{"noise_aug": 0.002, "activation": "relu", "channel_attention": "eca", "depths": [3, 6, 3], "kernel_size": 3, "expansion": 4, "widths": [128, 160, 200], "num_labels": 45, "init": "orthogonal", "batch_size": 128, "epochs": 59.5}
Rows from block 8 of a small multi-label audio tagger, named by matrix and row number. Rows with one number belong to one channel. Each number is 128 + 24 x the weight over its row's rms, rounded and kept within 0 to 255. All counts start at 0.
Before each channel's rows are labels from the 100 clips, of 14976, where the channel reaches its highest value: "responds to" is what is common among them. Only what is clearly more common there than usual is listed. The data: short pieces for a synthesised band: melody, chords, bass and drums. In brackets: how many of the 100.
# convs0: expand pointwise conv (model.blocks.8.convs.0.weight, 640x160x1), inputs 0-79
# convs1: depthwise width-3 conv (model.blocks.8.convs.1.weight, 640x1x3), a 3 kernel
# convs2: project pointwise conv (model.blocks.8.convs.2.weight, 160x640x1, transposed), outputs 0-79

responds to: bowed string-like (46); harpsichord-like (35)
convs0.613 [116  90 107 119 189 170 138 117 140 145 105 138  79  86 125 115 135 162 156  83 162 104  73 159 125 107  95  91 165 136 134 142 129 115 124 128 108  96 109 104 131 158  95  93 123 109  95  98 131 145 119  99 149 109 105 107 129 118 151 145 137 114 100 173 126 109  72 152 145  98 121 156 106  88 115 115  69 148 142 103]
convs1.613 [162 106 119]
convs2.613 [ 93 127 161 103 138 155 175  78 160 149  96 157 131 131 129 125  97 123 114 131  79 151 110 145 137 136 171 133 140 136  93 132 126 133 149  98 152 171 108 194 133 112 126  91  96 116 155 101 178 137 115 127  86 106 155 140  81 142 164 124 134 127 140 123 127  88 158 149 162 129 165  88 134 137 146 175 172 117 129 153]

responds to: muffled (low-pass) (43); bowed string-like (33)
convs0.103 [163 100 131 166 133 163 160 118 169 157 106 117 159 122 131 177 142 190 177 105 133 126 100 146  89  88 163 114 131 158 120 132 112 156 106 111 112 136 147 142  86 131 125 131 104 140 162 124 117 143 128 139 135 125 144  79 113 150 129 127 143 156 130 147  92 119  86 132 118 126 139 115  95 104 120 118  88 125 150 152]
convs1.103 [151 121  94]
convs2.103 [ 70 136 104  73 169 145  70 134  97 134  99  93 119 115 134 130 107 115 105 125 141 121 154 117 149 139 101 173 163 127  95 146 144 150 126 181 153 101 133 132 134 137 115 103 135 167 138  74 110 106 128 153 106 108 145 117 124 139 131 122 154 141  98 157 117  77 126 155 165 110 115  95 152 110 120 163 149  87 156 109]

responds to: mains hum (73); string section-like (27)
convs0.505 [170 161 171 117 124 102 133 150 144 138 137 131 101 153 149 123 109 120 125 174 111 144 119 107 136 150 116 110 131 135  90 138 140 149 115 150  66 106 131  89 133 120 139  89 128 136 115  87  86 169 153 145 135 126 136 121 125 109  89 156 107 116 103  88 109 139 148 127 145 141  98 125 125 155 144 161 170 134 102 131]
convs1.505 [164 135 109]
convs2.505 [118 135 161 122 113 102 123 115 125  97 148 119 104 108 131  87 140 120 103 132 134 111 109 112  92 159 129  76 118  77 124 126 116 105 191 110 135 144  77 132 137 135  93 140 155  91  91 120 181  99 134  77 113 111  86 164 152  93 140 136 119 108 150 125 137 130 130  97 133  98  98 159 123 120 136  92  96 154  97 129]

responds to: drum pattern: one drop (27)
convs0.36 [138 155 147 133 121 153 160 124 143 111 143 156 147 107  92 163 127 173 161 106 155  99 142 154 116 111 153 106 158 137 165 143 136 157 140 116 164 129 103 168 128 145  97 134 132  93  90 134 156 133 103 105 152 100 117 146  95 104 149 119 161 107 118 127  81  84 116 104 150  97 119 129  94 115 134  82  88 122 101  84]
convs1.36 [127 150 163]
convs2.36 [147 152 126 133 145 161 130 132  73 150 123 117 128 103 132 124  78 129  99 162 110  94 144 153 119 114 138 116 133 138  88 166 138  96 140 125 107 110 116 123 116 121 125 147  95 132 131 150 144 178 127 139 122 114 121 154 153 154 118 149 165 155 116 116  95 103 135 147 148 114 163 134  99 104 100 137 161 124 125 115]

responds to: drum pattern: one drop (30); drum pattern: half-time (27)
convs0.263 [193 150 141 112 177 152 149 133 161 122 148 139 129 146 148 103 124 160 115 116  95 110 164 160 124 126 170 129 211 140 121 136 112 131 144 126 109 146 190 102 140 136 139 138 129 119 135 118 130 139 157 143 137 118 133 131 111 128 105 129 165 126 150 150 146 116 114 121 135 149 155  95 164 122 138 119 171 138 127 135]
convs1.263 [122 149 163]
convs2.263 [105 165 124 153 115 136 100 145  99 127 130 144 155 131 117 172 137 114 122 151 125 144 134 122 144 142 136 152 123 133 127 110 117 119 112 149 142 126 140 136 134 110 153 129 150 169 144 169 148 147 112 131 127 164 132 124 146 147 122 131  83 167 102  85  82 108 155 118  80 164 128 137  82 114 111 111 147 115 105 127]

responds to: bass line (100); bowed string-like (37)
convs0.403 [144 155 173 150 144 156 164 135 149 155  92 154 146 154 191 136 117 135 152 131 136 139  91 167 165 112 132  96 116 153  94 166 145 160 126 103 166 117 106 148 117 123 124 108 103 136 130  72 128 123 133 153 123 129 134  85 110 127  93 132  76  96  90  89 106 102 140 134 146  92 143  70 118 122 134 138  79 140  83  96]
convs1.403 [101 106 105]
convs2.403 [105 142  86 165 125  99 117  98 142 125 111 118 102  89 134 133 168 144 118  96 105 129  49 108 119 160 129 124 105 142 141 126 136  90 129 123 130 162  98 151 131 129 116 163 120  91 129  92 151 105 150 116 104 151 158 141 131  98 148 125 122  97 176 142 157 169 121 103 122 146 122 107 134 131 126  97  67 132 134 126]

responds to: saw pad (40); thin (high-pass) (32)
convs0.626 [ 94 115 103  99 200 138 140 111 165 123 138 132  83 113 117 114 125 161 166 121 127 105 112 134 126 123 117 122 191 102 148 170 139 112 159 108 146 144  86 118 130 151  98  87 125 105  97  94 145 161 122 112 152 117  69 136 109 109 149 127 158 106 118 145  79  78 100 146 145  99 146 137 141 106 126 124  78 154 163  81]
convs1.626 [158 154 116]
convs2.626 [117 113 119 130 103 107 113 140  88 145 120  72 117 104 137 128 142 141 120 106  92 121 117 123 150 157 116 106 139 137  96 113  74 105 108 129 125 110 144 123 180 150 140 182 105 142 135 128 159 113 172 127 139 127 131 174 159 150 196 116 155 171 140 161 164 138 140 134 162 152 127 141 182 124 120 123 161 142 158 155]

responds to: thin (high-pass) (32)
convs0.84 [145  97 149 164 164 151 126 167 110 152 115 167 139 133 149 132 127 155 156 125 152 133 120 182 188 118 142 101 138 149 142 149  98 138  82 102 179 111 154 128 168 134 138 143  78 148 113 111 136 148 148  95 122 113  72 109 122 150 107 156 133 136  90 131 126  96 141 153 146  87 139 134 105  97 128 122  81 114  97  85]
convs1.84 [117 105 161]
convs2.84 [129  96 138 135 178 132 168 121 132 147 123 120 128 124 117 107 141 143 154 116 123 103 117 156 135 131 138 128 180 133 149  94  89 153 120 111 173 154 138 108 141 149  94 135 127 122  87 107 141  64 146 109  96 105 114 115 134 116 142 116 134  98 105 113 152 147 106 140 127  92  99 125 108  89 124 125 108 123  58 101]

responds to: bass line (97); harpsichord-like (44)
convs0.68 [133 116 139 118 141 131 105  85 163 153 106 134  79 157 132  84 166 151 108 116 127 182  62 143 132 126 129 121 128 134 135 149 133 143 135 154 101 106 129 138 142 124 129 127 162 132 146 134 101  94 109 142 154 129 172 110  99 112 131 153 106  87 134  92 153 135 119 168 129 125 117 118 123 107 129 164 118 123 143 102]
convs1.68 [159 102 120]
convs2.68 [ 93 131 146 101 115 109 129 139  95 133 156  89 106 131 119 100  89  83 154 175 156 104 175 112 155 130 118 120  99 109 139 169 158 110 141 138 133 116 166 122 175 140 134 117 106 117 110 155 158 198 150 147 105 128  93 124 128 138 122 145 168 139 112 121 123  90 119 132 155 113 152 176  77 118 153 127 108 133 113  90]

responds to: bowed string-like (41); harpsichord-like (31)
convs0.71 [131 129  90 108 165 123  63 118 104 162 112 101 120 130 110  96 122 111 127 123  98 114 134 108 129 155 149 193 142 103 133 130 124 121 141 127 116 163 160 111 122 100 165 115 106 172 176 167 160 156 145 145  95 151 125 137 161 157 104 119 147 148 127 131 120 181 149 144 101 165 154 148 118 132 127 146 121 113 155 124]
convs1.71 [157 157 135]
convs2.71 [157 134 136 130 129 149 158  95 117 138 128 176 169 107 128 156 167 145 136 133  83 110 137 112 102 100 136 125 153 112  70 133 122 105 142 120  97 146 119 136 133 150  76 146 114  87  96 168 122  98 104 161 128 113 144 137 105 121 157 121 146 127 175 138 105 143 137 101 110 106 105 104 103 136 128 114 187 167 155 148]

responds to: kick (100); muffled (low-pass) (66); drum pattern: one drop (32)
convs0.82 [126 128 150 118 154 134 154 109 169 163 132 141 138 156 119 158 133 132 129 105  66 129 141 142 131 133 175 140 152 153 148 152  79 126 139  98  96 171 158 118 141 125 138 133 109 134 144 127 161 157 164 146 161 142 140 117 135 156 114 149 168 169 152 157 144  98 120 112 132 151 180 118 178 128 131 138 169 155 187 160]
convs1.82 [ 93 131 150]
convs2.82 [105 161 142 137 129 119 108 151  90 153 150 107 111 145 117 157  97 109  88 170 128 123 106 122 135 128 134 155 132 122 121 117 136 102 131 141 112 100 133 115 142 111 133 108 113 150 130 148 158 174 126 145 128 150 135 124 169 149 145 139 105 167 108  96 100 100 162 117 108 164 139 139  67 114 120 115 179 135  95 134]

responds to: mains hum (61); thin (high-pass) (31)
convs0.176 [109 181 155  89 108  94 123 109 115 114 148 131 129 128  88 130 112 111 147 127 116 115 177 101 120 127 156 139 129 128 134  96 132 156 133 138 153 162 131 131 105 147 114  92 110 123 114 140 141 149 134 153 152 141 127 164 137 125 128 175 145 167 124 120  70  85 139 109 128 112 120 153 116 167 182 118 140 139 126  98]
convs1.176 [ 91 146 122]
convs2.176 [171 137 151 175 117 158 164 146 122 168 125 125 138 138 144 109 107 114  97 140 132 147 104 121 128 102 140 128  82 137 138 129 164 138 116 150  79 129 123  71 128 120 146 148  83 127 122 176 138 138 148 148 134 132 144 103 185 133 126 168 112  95 129  87 129 148 126 150 117 149 158 137 101 123 152 139 145 107 112 134]

responds to: thin (high-pass) (97)
convs0.224 [ 87 144  94 117 143 132 139 121 195 118 147 154 119 120  69 132 135 145 175 108 137 118 159 118 113 112 189 143 193 120 171 125 134 126 142 124 114 156 115 131 101 144 105 114 139  98 107 153 122 140  96 125 143 119 114 151  96 118 142 102 176 102 124 132  93 106  84 114 123 126 119 111 119 103 127 108 111 126 158 113]
convs1.224 [159 147 148]
convs2.224 [ 88 134  87 137 157 108 107 172 124  94 147 102  99 138 135  90 146  97 107 139  92  82 140  91 161 156 103 140 145  87 104 141 150  62 147 155 118 156 139 110 143 150  96 123  85 124 114 132 119 133 148 123 170 150 116 147 161 120 145 130 170 113 140 161 162 190 134 132 115 163 171 148 163 129 151 131 156 121 154  87]

responds to: marimba-like (36)
convs0.440 [132 153 159 107 111 151 158  98 128 173 119 129 118 122 159 125  94 121 135 114 148 153 133 149 122 111 187 103 120 153 169 158 149 163 137 104 137 129 102 163 120 154 119 117 133 115 125  99 115 177 117 159 157 124 159  92 118 123 137 147 119  91 122 117  86  65 140 145 165  90 127  84  76 140 140 146 141 114 145 119]
convs1.440 [105 118 161]
convs2.440 [143 110 157 121 162 111 149 123 159 122 122 133 107 148 109  92 114  97 142 122 125 125 128 179 126 117 148 125 153 148 136 114 117 148 137 120 105 136 134 123 131 135 147 144 119 120 133 153 145 173 161 119 158 134 126  98 125 144  99 158 173 129 147 153 139 153 110 175 174 113 174 141 174 130 173 179 155 166 172 137]

responds to: marimba-like (32); melody instrument: marimba-like (26)
convs0.633 [125 125 111 159 158 142 148 149 119 121  90  89 106 132 119  91 118  95 112 108  98  98 106 154 136 182 127 146 158 106 110 146 133 120 149 149 130 163 131  67 105  89 141 115 121 159 136 112 161 135 153 107 118 147 117 129 170 144  98 124 168 122 127 151 146 166 121 156 145 170 179 146 149 126 117 158 123 130 123 109]
convs1.633 [ 94 141 148]
convs2.633 [133 149 149 140 149 144 147 106 108 156 110 124 164 133 126 138 169 162 111 128 104 144 117 138 133 156 145 173 168 136  84 178 122 156 125 159 115 162  91 120 109 122 117 109 129 135 138  89 154 140 146 156 102  97 155 118 126 152 138 101 123 119 130 121 118 124 139 144 160 118 140  76 113 148 136 151 177 122 168 161]

responds to: mains hum (44); muffled (low-pass) (31)
convs0.315 [ 90 127 155 124 100  81 123 116 157 122 148 114  91 149 135  95 151 125 159 129  85 141 109  90  98 165 134 129 139 112 142  94 139 109 152 178 114 127 138 123 116  94 142 107 129 134 149 103  92  95 178 129 141 154  98 161 152 112 115  96 102 136 134 132 125 128 129 116  97 141 100 168 135 127 141  92 118 112 101 129]
convs1.315 [132 148 164]
convs2.315 [148 117 112 137 106 154 124 122 121 172  90 140 132  82 157 158 133 124 162  74 122 148 140 121 128 108 141 101 111 134 116 124  88 138 115 111 120 144 134 126 142 142 128 118  98 144 116 129 121 108 142 142  68 109 158 128 135 141 133 143 124 115 116 140 116 147 140 124  88 117 138 116 102 126 117 123  98 112 138  76]

responds to: organ-like (32); square lead (28); melody instrument: square lead (28)
convs0.70 [144 151 131 121 155 154 121 125 117 155 119 161 102 132 141 108 110  81 139 102 130 151 122 105 154 136 119 140 125 126 157  91 145 130 136  94 132 164 129 126 105 128 111 140 107 123 124 124  70 155 112 147 154 131 111 143 125 113 122 126 163 112 131 117  96 116 133 129 140 109 129 117 131 152 139 155 126 103 176 121]
convs1.70 [105 119 161]
convs2.70 [110 153 106 121 135 122  82 123 113 111 118 153 136  93 151 141 131  93 126 118 189 172 119 123 137 108 140 127 122 165 103  93 124 140 101 181 108  87  83 168 108 122 145 118 157 131 128  73 139  93 123 100  80 111 147 128 149 119 143  97  95 152 101 145 120 111 130 136 161 117 116  89 155 141 107 120 113 133 154 144]

responds to: mains hum (25)
convs0.446 [ 88 176 158  95  99 107 139 110 122 151 168 113 120 170 131 125  92 115 129 159 120 126 149  89 111 142 153 121 116 114 118 163 151 139 170 108 139 156  81 165 125 142 121 128 159 104 123  95 141 166 120 151 150 142 136 152 131 107 135 141 124 116 126 103  69  53 133 114 154 104 118 109 108 161 138 126 142 122 145 105]
convs1.446 [157 150 148]
convs2.446 [157 146 145 153 119 141 143 141 164 147 162 145 149 117 153 153 135 124 155 133 133 135 127  74 130 108  99 100 106 104 107 123 145  84 132 156 110 133 106  91 113 130 117 153 100  99 105 143  96  90 115 148 106 131 118 141 156  74 118 114 100  88 135 129 140 142 135  71 107 149 142 103 154 106 120 100 114 159 138 126]

responds to: muffled (low-pass) (35)
convs0.164 [115 148 156 113 138 120 121 126 137 113 160 157 150 142 180 149 181 178 145 141 113 124 143 134 141 135 135  83 137 104 153 155 129 113 166 112 174 132 123 172 157 148 134 156 121 112 134  99 147  92 188 127 135 139 131 205 120  99 137 153 143 111 161 135 120 102 168  75 117 115 139 105 140 157 147  83 126 112 112  91]
convs1.164 [ 92 123 148]
convs2.164 [157 127 140 154  98 146 182 132 128 111 153  67 173 118 130  99 139 172 164 127 131 101 117 132 120 140 128 118  99 129 137 122 147 116 142  94 109 163 124 122 123 126 121 189 111 112 132 128 127 107 142 141 145 117 123 160 170 134 168 114 127 102 168 109 136 136 134 113 106 156 113 140 136 139 143 119 126 118 113 151]

responds to: bowed string-like (47)
convs0.471 [139 151 136 137 138 131 115 129 108 109 112 156 146 165 162 137 184 158  94 155 126 152 135 176 143 159 133 101 150 128 124 206 152 147 133 140 143 110  81 156 114 104 147 166 152 156 150  91 165 103 138 126 117 121 115 153 129 130 114 105 102 129 122  78 119 101 155 119 118 116 103  93  81 119 117 151 116 145  87 101]
convs1.471 [147 113  94]
convs2.471 [144 142 150 116 127 147 135 144 122 134 122 110 136 154  70  92  90 117 128 167 135  89 156 119  94 155 101 177 121 119 106 130 140 151 137 151 105 123 129 109  99  85 152 129 131 154 143 186 149 159 116 112  96 146 139 131 121 129 123 127 147 131 133 100 112 141  95 134  94 128 111 147  99  97 123 136 114 104 102 124]

responds to: reverberation (80); text has "room" (80); text has "reverberant" (80); thin (high-pass) (39)
convs0.220 [ 86 142  99 115 131 150 152 133 184 113 140 162 127 117  68 127 126 136 178 104 144 101 164 117 117 106 183 136 181 118 160 130 146 131 137 135 126 156 128 127 111 149 110 114 138  98 111 166 133 145  99 136 145 120 114 147 111 125 149 110 185 108 126 139 100 109  88 120 136 130 141 126 109  95 133 107 105 124 156  97]
convs1.220 [151 155 150]
convs2.220 [ 98 161 159 119 102 126  91 161  96 123 134 168 143 156 165 150 166 148  92 145 106 173 130 131 185 124 110 127 143 121 121 143 133  98 109  96 143 130 137 137 122 127 112 135  95 132 119  73  81 111 116 137 142  74 148 118 118 139 108 134 107 102 129 160 148 129 169 134 164 111 141 101 126 144 132 130 144 136 138 113]

responds to: string section-like (28)
convs0.322 [171 134 131 183 118 148 133 132 119  54  99 147 190 139  91 172 151 147 152 116 119  86 155 170  97 116 136 133 116 152  71 145 101 150  94 138 115 151 132 160 102 104 113 143  95 135 137 191 142 101 119 114 111 129 140 119 138 149  95 112 187 135 153 111  91 125 100 105  91 122 119 117 137 134 123  91 111 108  98 121]
convs1.322 [163 142 146]
convs2.322 [ 80 109 128 145 101 116 114  99 174 120  96 146 158 126 129 164 170 104 158  94 126 179 127 102 114 120 147  96  82  99 129 116 155 146 134 156 105 168 112 135 119 125 161 131 102 124 138 131 148 103 152  98  86 133 156 103 116 150  99 138  44 121 145 103 124 109  94 109 137 118 162 120 117 170 157 125  88 144 102 132]

responds to: drum pattern: one drop (30); tempo: 70 to 80 bpm (26)
convs0.63 [135 142 149 133 123 159 163 123 135 114 136 163 142 102  90 158 120 165 169  99 161  91 143 155 118 108 152 106 155 148 164 141 142 157 136 115 157 135 113 169 129 156  93 143 137  93  92 141 159 140 106 116 161 102 117 143  99 105 147 119 166 114 119 133  90  94 122 117 157  92 128 137  88 113 140  91  94 132 108  89]
convs1.63 [142 163 145]
convs2.63 [119 150 119 105 181 148 134 122 128 157 127 171 113  97 113 121 130 111 195 158  94  92 155 142 152 115 122 110 139  88  95 110 131 105 175 142 147 165 124 144 118 123  88  88 113 118 129 169 133 121  95 133  94 143 105 131  80 121 107 142 152 128 155 104  96 143 138 124 145 124 129 117 120 143 101 153 135 145 138 116]

responds to: muffled (low-pass) (54); clarinet-like (30)
convs0.347 [125 144 134  91  81 129  96 119 100  78 123 100 103 137 125 136 136 169 107 129 153 124 151 131  79 101 101  93  96 127 146 120 179 125 135 144 150  95 108 112  94 147 100  86 132 113 114 161  95 115 107  97 154 110 124 156 118  96 151 172 115 135 137 182  67  96 110 111 115  88 113 147 107 165 148  90 102 144 116 119]
convs1.347 [153 110 100]
convs2.347 [165 147 132 150 131 126  98 142 125 123 144 151 118 155 112 151 133 145  73 134 141 147 147 136 127 128 120 130 147 127  93 166 114 120 119 137  95 103 103 121 124 105 141 138 171 155 146 159 145 151  92 120 187 125 175 157 153 133 129 166 105 151 117 111 110 108 194 117 100 160 127 125 130 184 122 110 186 130 110 147]

responds to: kick (100); drums (100); closed hi-hat (48); drum pattern: one drop (25)
convs0.594 [144 132 157 162 180 157 146 158 156 175 154 131 169 136 156 117 138 143 158 149 105 102 126 145 153 140 141 131 169 125 116 143 104 123 136 104 133 122 174 124 136 123 123 147  99 116 133 121 146 140 162 141 117 183 111  97 167 111 115  98 146 171 135 154 168 176 119 139 135 145 131 156 124  77 126 136 119 160 152 144]
convs1.594 [163 149 136]
convs2.594 [143 122 126 104 122 117  97 106 131 138  97 146 118 107 140 128 130 147  97  99 102 163 106 141 114  84 132 105 133 159 109 112 106 144 106 144 140 136 121  85 137 158 143 120 142 138 104 126 124 143 125 142 174 120 147 130 165 158 168 157  70 149  96 110 114 139 121 134 127 112 113 110  99 137 127 110 151 160 124 127]

responds to: reverberation (70); text has "room" (70); text has "reverberant" (70)
convs0.572 [114 118  95 115 188 158 137 112 151 147 104 139  96 107 110 149 132 164 170 103 153 117 112 161 138 120 113 112 172 133 157 156 135 134 129 113 125 119 107 120 129 152  96  72 131 125 103 103 146 160 107  99 147 113  95 113 106 130 134 131 154 118  84 142  81  81  81 167 144  92 135 139 105  91 123 134  68 151 143  84]
convs1.572 [163 140 147]
convs2.572 [150 151 143 135 126 144 135 145 128 141 135  81 134 159 107  81 130 141 143 135  98 137 139 147 154  93 138 120 157 154 156 130 119 113 104 105 123 124 146  93 127 163 120 142  81 110 116 121 139 151 142 140 148 109 131 166 128 153 163 101 113 105 122 130 148  89 117 119 119 121 176 101  84  90 116 118 102 147 150 127]

responds to: thin (high-pass) (32); square lead (28)
convs0.577 [103 109  94 111 110 108  72 140 137 147 118 150 133 162 157 160 187 155 107 163 144 160 140 171 162 147 111 133 134 130 157 176 131 152 121 178 124  83 139 145 156 123 129 135 178 144 104 130 133  72 119 119 105 136 159 136 103 127 119 131 121 121  94  90 151  88 124 148 131 106 119 137  79 112 129 169  99 138 124 100]
convs1.577 [155 103 109]
convs2.577 [171 133 134  97 116 163 156 132 157 139 119 133 141 151 131 125 142 142 142 106 149 118 142 166 138 139 109 130 155 171 169 112 111 152 104 111 171 108 164 122 146 130 119 140 104 158 150 185 141 186 164 132 166 120  98 108 119 141 125 156 145 128 111 114 127 145 142 166 134 116 147 159 127 147 140 151 160 116 148 103]

responds to: muffled (low-pass) (46); marimba-like (28)
convs0.99 [ 73  97 112  95 114  86 143 114  99 106 112  91 129 100 117  70 100  92 111  92 151 114 126 129 181 114 115 126 132 159  90 116 118 145  87 118 126 123 166  75 135 150 153 138 138 147 104  95 133 139 169 107 156 101  84 117 142 149 162 128 129 161  91 129 155 163 119 143 142 140 139 153 176 119 138 132 142 153 158 122]
convs1.99 [158 138 155]
convs2.99 [186 132 134 130  95 168 117 117 144 106 166 143 155 126  84 129 154 147 145 110 115 103 132 105 122 129  97 104  84 107 117 164 123 104 154 122 104 160 139 126  98 144  88 131  82  73  89 164  90 123  95 109 122  58 125  92  88  94  80 154 152 109 162 116 122 151 124  84  96  96 119 138 116 131 122  79 134 129 116 121]

responds to: muffled (low-pass) (32); square lead (27)
convs0.553 [131 141 115 129 155 122  95 130  99 106  86 111 126 138 129  73 177  95  87  94 143 133 135 154 150 131 142 119 171 111 156 145 130 134 140 161 167 127 102 132 102  94 139 152 118 149 162 130 171  94 116 121 118 145 137 147 138 130  99 104 117  78 142 137 137 116 156 124 136 120 156 101 146 153 154 135  94  88 106  89]
convs1.553 [139  93 147]
convs2.553 [167  94 120 136 139 143 140 110 126 150 111 129 150 135 141 153 137 141 111  86 123 113 122 135  98 131 128 136 135 148 163 129 122 129 107  98  86 110 154 112 126 133 149 122 103 158 131 186 101 143 153 135 125 146 137 116 129 154 129 133 106 164 107 132 171 168  83 148  96 132 164 160 140  98 137 153 135 173 178 138]

responds to: white noise (49)
convs0.272 [123 144 103 123 135 102  75 146  80 101 148 104 115 132 138  87 179 132  83 162 125 134 152 131 149 162 124 129 160 118 187 122 121 113 146 197 144 120 131 167 126 100 111 131 147 134 117 121 144 116 124 103  73 138 111 151 135 108  97  99 122 111 143 121 123 110 138  98 114 100  81 126 112 141 112  97  85  74  96 115]
convs1.272 [152  98 113]
convs2.272 [154 105 106 125 121 129 124  80 156 137 110 148 132 118 118 154 115 123 130  78 123 123 134 113  97 107 138 155 121 148 130 127 119 131 138 105  84 125 130 120 128 134 112  97 126 129 129 164 107 140 144 120 131 132 175 117 125 140 137 186 119 151 106 146 151 178 121 142 113 129 157 155 144 116 150 149 150 188 176 170]

responds to: bass line (98); reverberation (71); text has "room" (71); text has "reverberant" (71)
convs0.228 [189 123 129 185 178 142 147 123 172 143 134 171 110 123 107 103 185 134 167 121 146 129  97 139 128 109 120 156 153 139 165 154 127 143 152 142 127 133  98 140 117 139 109 137 104  98 112 122 109 119 115 104 136 133  95 152 107  97 149 114 138 108 136 121 108 111 124 132 119  96 130 125 149 121 128 126  69 127 145 134]
convs1.228 [148 123 164]
convs2.228 [139 117 146 155 117 150  90 130  74 120 123 135 155 143 115 136 140 133  88 143  80 149 163 150 133 111 175 191 133 105 118  88 135 129 138 158  62 157 149 135 129 127 139 116 114 111 141 174 116 132 135 134  77 111 174 121 105 182 111 134 138 134 169 135 146 174 115 114  78 118 135 126 136 153 151 116 147 132 124 167]

responds to: thin (high-pass) (70)
convs0.197 [103 158 142 105 143 122 126 139 122 121 169 111  90 147 107 132 118 128 151 176 115  94 138  90 126 143 105 150 172  90 139 126 135 104 153 121 139 134 113 196 140 121 110 122 120 122 143 154 152 160 129 155 108 150 128 158 127 111 123 102 180 129 146 106  84  96 168 109 112 130 137 121 107 165 133 113 137  94 133 116]
convs1.197 [116 103 159]
convs2.197 [101 103  92 128 100 146 102 127 107 120 112 120 122  95  96 121  92  95 120  90 151 127 130 140 128 115 110 149 103 163 107 122 111 113 115 114 101 147 130 100 157 147 126 149 130 136 105 147 124 132 102 100 132  91 133 142 152 166 139 147 131 151 118 146 147 118 128 124 142 149 103 129 141  99  84  99 165 167 147 162]

responds to: bass line (98); muffled (low-pass) (53); plucked string-like (29)
convs0.169 [112 140 135 159 182 147 147 151 157 156 118 167 141 146 138 156 168  95 165 124 158 120 140 155 187  99 111 147 150 159 143 158 110 157 117 155 102 103 143 130 121  99 125 123 123 129 119 100 130 136 144 141 129 140 123 124 122 145 102 103 174 153 108  93  99 119 126 129 124  87 170 111 129 137 132 141 100 126 151 102]
convs1.169 [145 117 165]
convs2.169 [ 96 139 112 130 129 122  82 101  70 103 118 140 118 122  89 135 120 101 101 135  60 157 159 133 136 141 193 185 152  94 143  67 145  90 158 173 110 170 123 144 111 124 135 110 109 114 143 131 143 125 129 125  85 138 147 137 114 150 134 115 106 137 157 162 131 150 148 112  87 149 132 119 129 155 148 123 137 129 133 172]

responds to: marimba-like (26); melody instrument: marimba-like (25)
convs0.62 [102  99 122 129 180 166 135 132 133 136 112 114 132 132 105 108 118 118 156 104 117 110 129 135 137 179 165 165 133 109 139 125 137 118 143 126 132 172 172 103 144 127 155 111 109 168 145 161 177 138 162  99 132 150 128 126 170 167 118 151 129 164 132 170 170 167  91 134 134 182 168 160 167 113 131 118 126 124 167 122]
convs1.62 [ 97 139 154]
convs2.62 [173 129 149 184 103 133 124 145 165 134 132 185 151 127 136 141 154 150 165 152 145 131 101 112  98 133 104  83 122 121  79 154 156 131 132 161  76 130 109 155 123 122 106 111  77 131 129 173 128 132 110 180 105 121 182 164 149 109 153 153 133 109 164 130 111 168 148 101 128 124 122 120 125 189 140 107 137 109  90 132]

responds to: organ-like (36); melody instrument: organ-like (33)
convs0.78 [ 99  83  85 114 172  80  49 122 100 119 129  85  82 118  96  84 131  96  85 126 111 119  98 109 117 169 144 161 143  96 171 166 113  98 157 125  61 126 129 144 139 121 124 120 153 116 134 104 152 175 130  99 131 157 162 147 155 116 122 134 128 120 153 147 120 122  97 114 100 146 152 128 110 118 120 111  93 122 159 127]
convs1.78 [141 158 102]
convs2.78 [131 146 118 149 132 131 186 133  92 141 144 138 148 116 149 174 187 175 149 119 140 145 123 136 146 107 139 114 153 141 143 178 113 126 120 121 127  93  88 150 140 146  75 131 111 115  95 110 151 101 113 118 154  81  77 157  84 134 176  90 128 134 101 128 111  41 139 139 162  75 130 130 131  85 119 135 104 129 162  88]

responds to: marimba-like (38); plucked string-like (35); melody instrument: marimba-like (29); melody instrument: plucked string-like (28)
convs0.208 [111 134 124 100 151 169 132 114  97 143  99 166 147  96 168 137 137 115 124 119 133  97 154 160 149  93 143  87 138 149 106 203 129 136 109 123 150 114  94 141 145 147 105 161 126 141 144 130 178 107 135 182 101 133 144 149 125 164 132 111 188 128 134 140 170 117 144 153 170 122 162 107 145  95 119 159 148 156 185 139]
convs1.208 [156 105 108]
convs2.208 [157 137  92 128 123 164 158 160 101 120 111 136 160  99 115 150  77 118 141 122 122  61 161 141 129 163  87 128 133 139 104  76 118 118 103 132 131 135 146 127  98 125 137 178 129 164 128 195 150 106 128 129 123 129 127 117 137 137 126 143 162 155 130 140 108 151 123 138 122 130 116 152 169 112 115 131 151 117 130 140]